A small class-conditioned image diffusion model, trained from scratch.
Training: adamw at rate 0.0011, 12400 steps, batches of 128.
Data: trained on numbers of one to four digits printed on busy colour backdrops, 73750 training examples, 21.5 epochs.
Rows from block 7, named by matrix and row number. Each number is 500 + 25 x the weight over the matrix's rms, rounded and kept within 0 to 999. All counts start at 0. Numbers have three digits each.
# ada: adaLN modulation (shift, scale and gate of each sublayer stacked) (model.blocks.7.ada.weight, 1152x128), inputs 86-127
ada.806:515509488480445525532415502529449588449530575448497547553460551536513491572554478473540523545458541463449526577397520576498589
ada.807:523453501510485505482467470519516509486483500495500512492495529498483493445529497494514482481491505510514511472535492487544497
ada.808:458536569533509488471483479485518461520487495501499477491526485475559520475486536484499477491528484493529472507529459478474520
ada.809:470524526482529525501518533527508496497532513468496507473486495523467481494471491523511508487490520489496478530499480471471546
ada.810:506531541520492485471471471486495491515495523503543491542505502481531492495497519488479484507510490450509481560529496494484498
ada.811:546439443483478517515481493523449522438481510491468545478451574524468451485570465549500532557448521536475578479497556550575514
ada.812:521522480478478523538492526509469521476525533492501520499478515520489522530515479511510520503483538484476520525459501524483547
ada.813:471523548529529450470493467451538472530465518489532467472531464446559551491476522439473470496527446520534473486471481471496486
ada.814:494510516499517486522490499500511484520506527475527465506522452486508540502460508478500498499520494511509459499471504524438512
ada.815:498520518477476515500476509511511514487532550473499496539492482512533554528509482500533515510489521444472483529481492509425515
ada.816:511488506453525549517499511522475511461490507483457526489464533525508485480534458516514523488461520497477527489490499538547503
ada.817:470509554536514465467485485482518466519471465511526490489524491470478523461497523486486473479517480493528486482530456492491492
ada.818:466534498457456547541454565572476526452585542440477526500451521561515503527521458529547548541458572430444506565470536520448573
ada.819:463567526503503483493495499491541519534510499502525452517530454474500552517438521484490489500534487529524458503490498491446502
ada.820:496510504490493517519503517505514489482520489475498516494493528534484473521500488529506525465490529475490489492504491495500501
ada.821:492467476513554488497473486462473468501473470496535491477508518488461471510500510487481519497506475593514521460535510511554501
ada.822:510479513511527495470489491503501512503482498499492500487512495485497536496520502484509497502503479504508514483504493465519484
ada.823:535475364387449592614503553569443552406566516470433594493399563622463457528557411542556572531414623529380579494422572596525548
ada.824:504494488497505493490495478485507514498495516498507484499492499490556487490499489477501511504491485502495490505504516499525493
ada.825:514486450429477577571456556607486528424580482437488583560401578604448387513528447523585565550418594464421511572428498592482620
ada.826:515535466424459580546545583543500557444577535468429549477433539586457462544500436527549553495432571451435496550483548537469543
ada.827:466516479448446557572493565590453531426566549449469573535419587579467418495556450558590551482428572466452542587435497560506600
ada.828:512460486486525513511496498497477524476494540506496545478483553523519456530531482516521510508480513514487548469485492499576502
ada.829:494497489481497523522465498511549506474483517563494542493477540521479441504526480533515483534480531518491534474532466512538498
ada.830:522489459461546528515503529512460519476485500482457530450479538516501503530526456524528542565472506562485556439464529517583514
ada.831:478494527506540502474480491499504449490483505488530512497495517487522500508521492446501513498490482489500522504495519485523511
ada.832:534490439421491598551478578593423515392552554425420601508390608598513438538610392501612600551391605471405593495456583567567599
ada.833:524481492498466490508465489474493485493532508541532496511480504510487485530489486472486507532498516510495502514502514523468500
ada.834:487472455480419491524481488477496493480506545534519531536484525510528497522536484527472500541491509480481548530483526548511482
ada.835:538558504478419510507445511527504521462562561442497529558454523544526515521554476477523508536462547384448504586466512527449521
ada.836:490454511503549497475500475488512470491474507515500516472504505489549519484528497467515483493490484507502524464492458491548486
ada.837:484556508482443498528466516501516487500548515467493470529494466503562557516469489490512520519501505455479457553476523526394522
ada.838:501448494490514517508442497536474510470490516457503537511481528510593500537550478466548527560467504478477544491480545541541526
ada.839:522444477442485542518481500559484502444538506480458545524443541558514488476544452527535512550441539460449526514485514548520518
ada.840:456528509492466503495502518539496547487581533496517514523469506544513492485486495522508496492487548418470482566503519501431532
ada.841:498503444456558556558529576542446524457519519476438545453454545553442448500521449533524559527462544581471546439472531518549545
ada.842:533567470472466535540457558545461515446565496467463558551434567566463428538538462509539553519445560453449513594460545557461585
ada.843:457552558535512459450484486479499464534502507475544453505533453467538536504456540467499478476533465477523436553481511451420504
ada.844:557529422413462583585500560554469521407573527443460591508394589607483413547555398510547606522405588485405571536427546583540585
ada.845:459473562546574452482512442443524454545410456537551468439570462421576530453484550479437443472554419565566492434534469449557415
ada.846:518452497509494497496480484513480440462483506499502565487461594515513417482569485471521506539464507481493562498493473520593512
ada.847:550513480481490513532472501482466496458504528463497537506456560531484433480529482521527526551462528513466544515468525545530553
ada.848:503490505526516480473503480498512505504482526498519508535503510490505489496511512509494500501506489482501502534503499496514501
ada.849:506513455454479543472536544525506507450541498475452541482446545562466471509534445508556539511443535427463532506490509491515482
ada.850:541477484481491513494499482497481522488500463521512506515481508498502469468510490467471497531483498487493520521510527499528508
ada.851:530443511505473487457484459461470501469443511530479544496499544489518526473573495503490458519484475513504570430494452491590457
ada.852:538466463478485524527486496534520508474480517496471529488486536511506519470543457509529525541478514503483552466480532529573497
ada.853:534451474491472514480458515532462505441514485523497580535434589543426438524572463486509501536442545454465551506488507514538533
ada.854:515558482450454549525567560548535509467564503501475517495453510555448469527510449521508534459457553428459494556476524512483519
ada.855:507505515515478481491482496473533499508510521472526471519507490492501516499491512453492501462512493479502472529527497454473496
ada.856:471492528536534468463537484493528489537473463509507468472543460456482531502477536501478472457543459520539464488530499445480468
ada.857:445538518500538469466536497490543538532504493497503476475527463489509510515443520534464492456529476514516464490480472487465475
ada.858:517524487464485526534459523513477520463517528475509526477477524533501508530531460501519545499469522479460534507494519516521499
ada.859:524543497483432503541482508531507505487551529465495512516473507526523516544502496550521513525487538442464489597488509559428560
ada.860:491522519528491479492498485482509507524487508505514475497517493481504479501478530497487482487523484500519470510513487495469499
ada.861:447536533542516468493438487477504481521510520472572479508514479484544526512469530458484496502524491484501472519507488509427545
ada.862:494507512524499482508492493478520494508492514511523488500501513500478474501487511500484500479509495513510477509495480497501498
ada.863:486482519527549494465532468482555492510438534568508499432522501470481502477518507483493462462514477517540520430517428459549417
ada.864:471511527525474457499513475480532512538510535496508450513531451472507510471453542519466453507538481502528441524520503509426499
ada.865:527560493470488529537461549527485505465548532484482547520463552542508462537517482538543516527474539460463502537468494526473565
ada.866:524520505476517509532491524496483518485510539496480511481488505512469494526496484493536506519492514520490512493476479489501531
ada.867:511525466443484558503523559530491528441543511490466548497442548555507481515545438525554548506438547466445549514491538505519530
ada.868:489476532518504475471532474497546479521489491510507470492525454475494530450497517516491488476517483490518471493517473454471462
ada.869:489478520502499505489418484527486478472507496499481516556469543514497437460533493481485491515473516488500503530509508541532544
ada.870:497502506476475518499510508518477493491507518480463503479504501512472522507511491526528500481498508472488496493490496487494484
ada.871:509462466476521508544489502523472470459515485501507540495447550521508460506520466500513525506462514528478549485474524519543520
ada.872:501481479449541568485555550499507482452472503506446552428471555538456465486548437508522523449451501502484557421482470456595444
ada.873:457547532492493505523482520505508481500547521489520487513495485507526509520472498482496521473505518458492470559522505486427535
ada.874:488526502509503492482516493490512533514493499512499469518511489488513503494477510522486502478513489501504466523511503512485489
ada.875:530477454465525512497500503485483529460483525509461530452475524504506507541545452500537516509469504530471553443467500494577501
ada.876:512540470478496527563471555533439506449555508453532545513438553552489440522527460483528552527452564496453538558440533526484595
ada.877:555488450453508544574450511540479524465497495488475527502469534525519489511524458551524543585465530580457535476483557549558531
ada.878:499428458505483478488466433461457444474451508578492547490478546504483451432533495496459469506486487566512557467527504507537463
ada.879:529504493508507512531469524510482484474513520484501542521468553520459459483543496521494511559479533504487532497509505506507554
ada.880:594503396461601560560474567527367514433497531408494532464450563530513500548546418527552646617451525574445603431443557527586551
ada.881:518428524531545447448553422434578461531429480542515472448535472440538531453499519439461454498526418550548508398530453451576400
ada.882:531510496465481542519494534531460520462542506435473542538457530537491491491534475512527523536462541440464519537480526517490552
ada.883:462500513521486470501458463493501518516491550503525481479514494470546529496488526457492489506527471501514487496500466507475506
ada.884:490571501502514477530465501473500507525509556479545459483526452483547551550457515501501507496531492528498461529477502512437535
ada.885:518459446484540534516499499507479500466478505483494514511487545516492448505543480463494534495475508545501555463490534516592500
ada.886:469494507504523517524470516478486481499504498469527498502500498504514486545487498469507518522504511516485489511492484486489535
ada.887:506514520496492494540469496474534500520519497460543453527524453485552531503472506510475502478519499500493448487510473493457495
ada.888:510548518505494487509450498480467501516517510478538471507517457485557548549473520475489495503525500489497474536474501502411525
ada.889:462532545520518491493526497494536492526496462478524467522523460481523521484473525459488490509526487485517451531518508479431504
ada.890:463524550504524505485517517492517448506514488481495508511503496508478475455482510510495501474503501472511474537500487467465500
ada.891:479530533492528494504504534501505509506512510481515505437506488501492522527491502487485510477505483505502483486519477467491502
ada.892:496544552499502510469466509529478491503499550469516491495503492482535523479507511488531494500505495488505496524499507502483521
ada.893:506546480438474549532511542532464527472571515427469504486460497539543528527500454498511562508468527417439499537481561530470528
ada.894:492488458443433544554519514517520520453532529497445530526449539545500477504531447502515537461449548469462533525470505522529519
ada.895:528498480497484507526463516525444529455527556494499569532442587539477419503545486505537511537461526475486544556457533540519566
ada.896:528497437486516523537468502527476543472485533478487539496479543511488515549553467483549530572475507521476559465455524544573514
ada.897:506499525525543479504481498473472483515480499511528490531518497485482462504485522508479501479518490544520492507477497498511522
ada.898:494522497518534477498481493468506515527487490493504459498528466463525515512459523478490491498531464546522479475502494506505492
ada.899:513470486508534499518486484501466481470476531497498537498475546509498484482546483470497510520476511504488535495498516515538513
ada.900:464525538508511474495512489474547440523498493466535465450525457477550534499473507500509496480520480492507468506506487464460508
ada.901:556535471419458586530460551585488511430576530407457538561436536566536529494560417565586585564435568412423549529449565552494556
ada.902:465510511475496539534467498553473434466536531461533532573450542530546438498522473516522547537458526457470507585456531564468587
ada.903:516491489450467535503515542536498544471543538467424514471483489534479558509525460522542511498471531454469514481471481499495496
ada.904:478512552518635496481487496497510465520434483494517473452537484456540510517495507460510515485523466577532489442503460471542494
ada.905:504522514502559505469508499470522457508480504520525498474506499489485475503491498487505497477506485525514504464531487429535470
ada.906:506541504463446523536485499518499547506550536424512430514506428500578590525464485528516542518504510426463460551469531526381515
ada.907:501480526501508491475493479484514485499509522494500493485502490500483520464499500475496489484501492493500484468503455460481473
ada.908:520449464486529509528512495502463462471485454505496541427465558512515453509527469490522530512470501560493562451509512504590505
ada.909:484529521485565510478526535477514450491491464503496503469497504507485480495499474498481528448492503544491515460482499472536488
ada.910:513526528505525484496487495478510507519499513480528459476524451479541551500462513475481506476519480516504477493501497498463501
ada.911:496551522527525465474491486461496471527498508524560490524514484470537483487479526496489471492525482488523495557484513468466515
ada.912:519494483488526494485518480507547515488494496484487519462497512502522534478534478504511504499486477490496523441473493458552441
ada.913:514557480422488588549531603564505497439593501428434549517419543598466460550513426516572582527423586437433513555460522522469564
ada.914:479560518479556516496485544503471540515512523455508473457521462495530563553463494529534535468515496516490481485451494484485527
ada.915:547499432465506537525486524514453488459505578495505530447472546534521528508542434478548565562462527522456570442475524504571505
ada.916:535505440495535502511485524504482507468485511456469543446477550515484516566559450476519557537469497548476579430513530477584484
ada.917:510567503475500509507488513501502547502526539471503490505505462506528549528478500509497511514504505473474480540474490491449509
ada.918:453537521494494493487541524489515489520529477505524473516520455493514540512460505462506497502516492489504455526494492503433498
ada.919:529491500476497540509505539552471446451542495454482547524446537550482461487561447494541543529444545394461520548471534521515537
ada.920:477521503519528471472530493494545521522502527494501472491521471484523505498469526524500479463520483482510463500509487482453492
ada.921:520536483442455542490539557580531504479583494431456499527465478547517556499509461515555544495469540380454491555437533496457510
ada.922:528589505477491515519483527495481545511517537451482441532515451489560547530455498479522525525515496488483454512484482500445499
ada.923:573546490410490584574495592568441473418600492411483564572408557583524444504543422489559600528418580446413551589449589536495599
ada.924:503505526514503498463514497501496503508479498513498506502506519496497478483504514503515489500505488475513506493510484479515488
ada.925:554450483499539487462494468486431537470441486507525542447488552487532488505548481477526500550479479562504582398511496510619480
ada.926:501479498484479507494495501514491500482516509491514513478472523523510467482504487508523510519476516473485514505516523500503499
ada.927:485545496478479529494477530557485517482530545461484525505481516527476494548518484522556515519479536452481509558491507529477538
ada.928:485542517496522508501525524517540517512499488522502473475517470492492528497483502488519486473514494497513483520487502473488477
ada.929:537473507472484533483470504544471511446518535501493568535445563547475447493554471489529490543451540463466545520475456519521535
ada.930:488475490501538490494491500479494524504481498500514505473507502493477501520498500515500500516502487530504499454483467495549477
ada.931:487463491505507511454510494504508440481464452517498543529483527514520477454553476491511493515480506470486536490507525493541457
ada.932:520510438456506555546485572550460474432557467430450556491432567584409428528540443556549577528434570510440544522493558531518575
ada.933:512476536553480456485500481478479483525515466493500483513509479484518513486485534478473468469519490478528468505480492501435513
ada.934:509514451466564528534528521514452497485479531518462527445487537505558497548517461478517530489479495585500568418483511508584506
ada.935:499494507503520492477536489501489529499455505511487500471514513480540534514519494536510491508506475495520552435503443457565448
ada.936:504475468463528532497542519528552501461523504506446551464462543545450442494528458521536518521454527487474538459492496484553489
ada.937:509489530500508513449451486503500484473490529490483532492480541505496468505531494486509509541476489483494526484510498489526512